{"model": "image classifier", "translate": 0.12, "layer_scale_init": 0.1, "parallel_block": false, "drop_path": 0.05, "shared_expert": false, "patch_size": [2, 2], "width": 160, "beta1": 0.95, "one_sided": false, "ema_decay": 0.999, "weight_decay": 0.2}
Rows from block 4 of a small image classifier, named by matrix and row number. Rows with one number within an expert belong to one neuron, the router's apart. Each number is 128 + 24 x the weight over its row's rms, rounded and kept within 0 to 255. All counts start at 0. Numbers have three digits each.
Before each expert's rows are labels from the 100 images, of 14848, where the router gives the expert most weight on average: "place" is the part of the image that holds the peak; "responds to" is what is common among them. Only what is clearly more common there than usual is listed. The data: drawn human figures in many poses.
# router: slot weights (model.blocks.4.mlp.router.weight, 16x160, trained with AdamW), inputs 80-159
# up: expert up (model.blocks.4.mlp.up, 16x32x160), inputs 80-159
# down: expert down (model.blocks.4.mlp.down, 16x160x32, transposed), outputs 80-159

# expert 1
place: bottom right
responds to: standing
router.1:098149147141147052100125180121123128145105130147123077126152118100135142099128126128146098118130117121124098105101135114116133183149137122107075104128128142158112126118151147115100151141113161111128085128107133134103187125121123085112155118
up.4:127125119123151124128141136127115131140207149140166090121122140117099130132129132104127130126145143127089155156116130102128120123092137129130134146152123138128132112127113103128124125108127130124130122154136113130127131093129101108142163154
down.4:128083126195129134130130139125144163137125100125154140130150118074131129154095163121113109126127114127121094119138125141124130128233128128131146115132117134105144073127136089134124126128130156128126130101115154133145136149212142110127105128
up.5:156143127114112127158125117132188133084112137127145152143130128147141130128122117214156057141130122133130156123127132083128127136127126126128124096130122128196156162130085119127133129126129128128126148172118131110139128134102127125146050090
down.5:124130128142129094121145130083124110134145143128126132109117105122122119092129130126122139112114142131140083133123099125127128163176128128093144147127203131136056144127101136127128162129118134136129125115139221130139129144054175127108162136
up.6:133128114129124140131154132129167147170132158128117146099126133108124135130124129125129135151133167081080155128124106130127128087128121126121126153120171122100072179129125148133102172129145126117108106127129128126087127138128139120134122156
down.6:127151130114111126153152096118139123124132105132128137128116097112132136129088130151110125130143107150122112122146090132100127184129127129153150132066119130102192032140132091117146128128083107135100137124123138126136130149153130127140144117
up.7:116102121130129129130150095128126100151140128122131112123128127111149162128127127180133129125137124128128138127120129128128122000126128129126128111163122133131129102134148127129134132127130126127125119103000132128134128120138129128126171182
down.7:126125129127127121100131136124128125122124120128123184122083128128129127133127129099145128133118127123161113125133137130127127133106127131092098028130101127129134166124129138134126129136130131128125127112137129127086169121094130137133055123
up.8:146119125129132128191135129127136128131132109127120128139136110113144126132106130121127127129143129096130171128083129151129128056125127129123127130129092173134145070129128127113169084128127099127135094139126122147122118126093125113121134133
down.8:129128128122128128125127135131110132191131142134151172115129175130127129124089146130171055129130127135123129111093148127128127164125128131121113134130131125078133166120117136128099132128058133120146121120131142128083171126141127128127174105
up.9:126157127111075074124131118136131117202150134143142144130099130131097133150103149137127135140125125126076143129175101127129100111139138127136131130086128126141021132128127118114113111127122120117148157095178132177129128129141135118179130103
down.9:137125128126124121130131140127124134084173123108136143120130113096122125120113084148144102137142101113131089129110145129133138131203129123122129117114108127151255123119130129122128130128161140139120114160163136147131107134132154131128092135
up.10:127005129123120106125127134129128131134119128127165127126122199131124130131068128140123113129140133131128228125112132128128129121106130126126124133132053135111177138124127129129222129130125125126123125150130129137130128125125145128132128157
down.10:126123128132131251125104121078130121134129154128116131121151126123125128116122117121200107128127129112121126148125143130130128083130128128118123148126136137128039036136128133126133169128131119128134127132129121129129122117156134125133161124
up.11:128255141145125113127137095167140166095140128149127153137132127117158137129151092118117066122066120128122127119117141128130120155117098130131124134105081124123112082114141140114102111123122089129124145113168126164124155104145114161129126157
down.11:140128126129143135122141188123126157125143132127128124138132132159134146118131136128122168138180095142122113160111141125127128159230127131128112133125104087123131151153128146162141111126121163107120142192072125129150114132107129104125145122

# expert 6
place: centre; bottom centre
responds to: lying; white top
router.6:122125150102164148116139138112138147145106138136109125091123116141090122160122149122121160111095154147135096154121142092118122110094097135108133153125159090143087166145134170110088148123156142151135138135151176145155139120155197141108113136
up.4:125110127123128100131122115128126164145098131135061121110133132166109132127149128127142148141157135127163129131094129135161134149125126115132104124103255125108081196140126148135111110122132127122106099183145112118101121118148109130136088113
down.4:130120131151106132104162133098128147129141105104184111131140126114139129127092131137127035151122128130126158125119140092104127119140100130140179128132060129136146120168106103104171143127119146127172127106128208091138145160130105106131191136
up.5:124180128115132140115125111127170127133120108157130154120107116143130115174148083113087156129135108128130180130129121099127107202187132127118132119141133127126109167123132152110116132098126117116135100086100177129133144110118166150186130102
down.5:130125109095129133125123129159095126131109088127088050159124104121131167128113109166146116128128160160136096112151120129141128124103126143147092146186122141108128117128143123124138128131129094134079117239137128136142159078128130128141111065
up.6:128120117126122121127126239128130123105102129133126113164130127127145169066132129116127128128116096128132122127116130130129129149139125123121107107135111123110131032144123105133085154131125132148127134175126098138133105134133125126093127162
down.6:129143128137127126132121081117126124161157139100113115106109179128124127140120114121119125123138142064124129125109145116125129122110146129134130129160138128142119130127142141133149134127068135163183134140136161117104173151110092118127111102
up.7:131181125150093137134126129153134105133112118129143135153125098129118086113130129115087095124127084136094142136120130120128120163252120126141128127111089150109144087129129072108161120125127117131155119142142143109096126111125130140127122129
down.7:126091127106144110169133152126127136136126163144127097080116125098129127142048127136137138091115134084124115145124113098126127109127131137129197217140199114113141116127121133119077138127127141099079126179104149141114166122121123145127098113
up.8:115104114099154115127136061129143171116120126059136125187128119128165127105156122103093129137128135150114137134091126130146146172155115130127179100120069120127118178130102080126147129077092131128127172141127195131137119134086137140111130094
down.8:122134128134116147148131136126114151129112144132060080060113184089116128118112163194144160166140090128110122136128131128113129113191126123132126178146174141127126099129141129086121156128169153143142126152130087103122132101123123120143130121
up.9:129079109125130129159118126129126210117116146120111193029118148078142096135109123164115133133149055131125148129142151116127135105119117148127125126097105128131248164126131114107132114104128128127128132130100166129129132137132133136126153132
down.9:127162127153130126118107144133130126147110128130126173105132155126128129131162126129141130129128133134140175142133131124127120158105095126125123129124103099149033080126157106127146124134124058145111154172101115125127130139128103153206125090
up.10:128123127130133228157170096149050144098132131132200119138177115091167133063104146125126151129130127133117073135074097098125166104094121133130138124114102105124118133121127118120148145125079160141141144136152134128127124126163138117117128127
down.10:128133126123112111125151128062161116125141093131063134112132146174099111111095112143132127120153116079127086128202156155128130158130125122154118147132167088166107132130130117143074105129170119132154127129136128127115122129112122132106142132
up.11:128113124133151119131147124141081052129126127130113122088127133111195120141141094123107141129176133128098193135141129127100125091132134125139129132081083127153132118128085131086097133123138125183140121169097120106139107114102078133134129111
down.11:135141128121129125117135123130104100131128094128135149123127124095126106129148128198135159138116074125043055120129122140125129138094123147162144148137148127123123104143117059110126154128113128127120130168089108124134145124189188099152124131

# expert 11
place: middle right; centre
responds to: lying
router.11:165160165143121111116185135166148126114124160100146118152119131115156114113101148153147074140127116162132149126147177170124147107124134134137130111123078100162098135113142101098153100164102099107140143144126148144146170118166113101148110149
up.4:128116138130132162136127109160142151118154134131142127163127130129141152166138184136142128127129161142127143124112129114129126079153120126119125131127103123109131121129085121137154160121132149132123111155141102161081110128097077152125100121
down.4:128128128145142129122107137131143117151123102128120120079141141134134126117100126150078149128117128130133124130126120150131128118212128128170193121165144111124117190116132177117128139128092129160132128128153158128106143095113131137070085118
up.5:128156129153148155128104151100108113127099143121143136154133124125119122111128152144120145121112134129161135128145134131126146166128146134125150108158205125137203170118149126126131127130136126134126139153130129102138127132078081152120095126
down.5:127130128112125127149180123092134106071162064127098138128118132126114125101129091128124129096161130103130132102125122111126126134107129125088159107137180125129111133097132156128146135129186100130149129132170162134130170130091136140150135115
up.6:119187097127145126120129144120083129109186124157170149135130086142119150135107118155121134101139126120091129127131126095134118104147145129130124146121103123124122216123123177105126117126109126126127139157124194150112093138127104134178119089
down.6:128122130078123124112158126132165126087107157134082119143106150100148129078131119138091137134125121122099116141112130131126127110103134120114158147110059128177172047144127165117127140138138120110184119134147124113121126121136111189089129156
up.7:127132135131161081133132075098127122100127140107119124132115114143128128131127125130123119123109137161133114125101128125127046164198156137142137127113113157206101132137092089098128128129107135129124135125173080152154124126079118125103129124
down.7:128126117123138132132074126149121180171091132125154081107061151100120127120088142128128102128126129150127141125122141130127128123112116082106117115153131126095148137082158135129110172128114150089167120134123168128135188111137137130119084136
up.8:136127126128116067117128134131141109108153127136142126151167126174144127142074128081147164113157124160132158134128132128120137143133101135126135131139089115130101126140125187124132125130120141126121104123125101113135127120131085147093135120
down.8:128114129137104130140163130166132105167142213119108147129072123130129126120175104135085149136118114122127113131118145129130119098126110127136156110100192132122131131146127124129143070146095123156136142127138111130115111131115084173127150171
up.9:128169128117101123128118137146121126053103092126182131116109135136149143128130145129128137122165102126168121129126126134132184085086094128130108140128114092130111147153114161127175126095088128129124125135125071108149131115154121129136138113
down.9:128129129113129156141148130162118124120122133129119146130152109130132129123214127160138152091145130118127130119120116128107128132080128128167085195130120130138158107127124110128129123128131123131124128198114163123140172190129144121128178113
up.10:128163133107114126152132104131153123149205123164098136119094126118114179148112162116129136105132129133120120129127127163127122102122123125120120117137109116116102075115127096129129134126130128133136116134142091125119128130139138128124143118
down.10:125116127154138150170165098177122126138093162128125146091139137094125133132136131159135131130130130100139145129132121137125128124209130132210147132131150127140157189109139086130093137135123125127115128153114139128092151137127113128062117094
up.11:131123132137130105145142124121125142158051127127128106087114130159137131168124116117115128113204110122132138122135107187128089145104120131129130180110164138129160078130135138127129158095125126128125122115144078143109097153161118127132136122
down.11:127126127136134134136100069150087094127129183129117135139131146098121128130183141102158162132113064171138106124127122132125129124145133130128108151123135117100135120106116125136116120127165139128128123084121128128053155078163109097120140123

# expert 10
place: middle left; middle right
responds to: lying
router.10:096183128135116164101119083132116084111202134159142164104138120117083122114159113124113132119132142139109150118145109142144131145115153100115113121130126116105134142157118069114096135125121096138141126141114089121085158157174059112172144122
up.4:131130127122127138122107163131134083135073137126100064155110103117098157123148125130149123188134124165154071108146102146128165210147135130128111106125111174188198130132119156108117131127116129114112083129140124135171128126133138122132111139
down.4:148127130135108051094130129125126143124137163126172131155159073094189082064141121110123138122105158138130127109122098126129128130181127126135127165143117110113082109112129156169127087134058127134130157127157157139130131129167139145135135149
up.5:121118127167123137120125165138122078134115124164165122123117123130130122100125158108132152160130154128089131149126156138126068080136093129128132092128097112175134101147130125124160128141139133119126108061125140095210099099083174126163115112
down.5:124112126115140136147115073137153133149097106143121160127169105121057161128150084126094175113136137103130124176130130125136128204130113130139173154143160129121126142118129107127131122135129106080185131121139111073086127149132138160096148086
up.6:128119099117104130125154144127143084155125128115170187127129136125107116167105124131128116131131131125099147115124121104130144108172106093126110123067104111059156132132140142094140155144126136129128131068089178145096127163138153145157101163
down.6:132126129178141058133131122101124192116158118144068126118157094126100127121111125125127129137141128118130138132145130127128121103091118126145143129097120129138119125119147124120145136132144160081142130178144122142118172110128096121102117128
up.7:121114129122102103154127160124136109140124133123092141154127129100138148135161118128117129145170136130143131129124139129129048239122101129127121111125114137157057099127103144121125132130111128142135127132149130126129126122146152118155137107
down.7:129126126127123108172128133118120106111127150130129117129020130165195128129128045125169130130159126139128115128137124132129128108099124128149117133157102122255150154127123148135132124129132128186145137138135178110146107085111146112098116116
up.8:132090137128135121160130122128127122126113130074143105136129151161106110115055127107140108131054161133120126132131117162128121166174105134129126140155151097158087115149169066151132089136132138120140132119132130175183127117117127112102099133
down.8:143116131118127134194128099126122120115160131126107128130137131153135133152101097127127198124127126100143116110166124138090151122070129130133128169116147096126124089080037124151128144142120105146151129130125144130113102138055122128150114155
up.9:115140127137133120183127170123126116129145126109121110070113166164127155091126145098128145102128081125134132130138108131128083035128130110125120089126130127143127107164130153116130188154081189134176149126185154132131123068146100112127124143
down.9:123136128128124157073123086125117103126113135127082159177141106119129123126168119141137112117135151127123122169126130129128129168120130131125130133092102127069227163131141135164092107128141105117116118108076073101129137134132150130145166097
up.10:106136119106126108136096132122136194073140110129171136143148138130176133143129126154097127123118123143128135133107126132129130147125117195105157133111138075090188158124131129126127108079108158143127148165110154092135127130158128151121130065
down.10:135117128120120137161103134132129109141202141127127101119125156098144128134069151133108130145079120105125149112140098139131128126157132114117147144155137106073101097118128144138134144118131107138138122092123129128131128121081077132185112146
up.11:116114110131143176134163117132128122109183134161112122193192109152116106127117115184156128138119146142101133132141118136128115106104105129127130172087086133140171134129130115112127122142128129127129126182131145109117121117168130125120113099
down.11:127123128136129115172103169096120113173163097113151158125144165126112142124151129128149147146126163111118112155118127131125128140152120132148098130124135163141154126163145157140088117128137133112124150117110089086103141132071140083156106123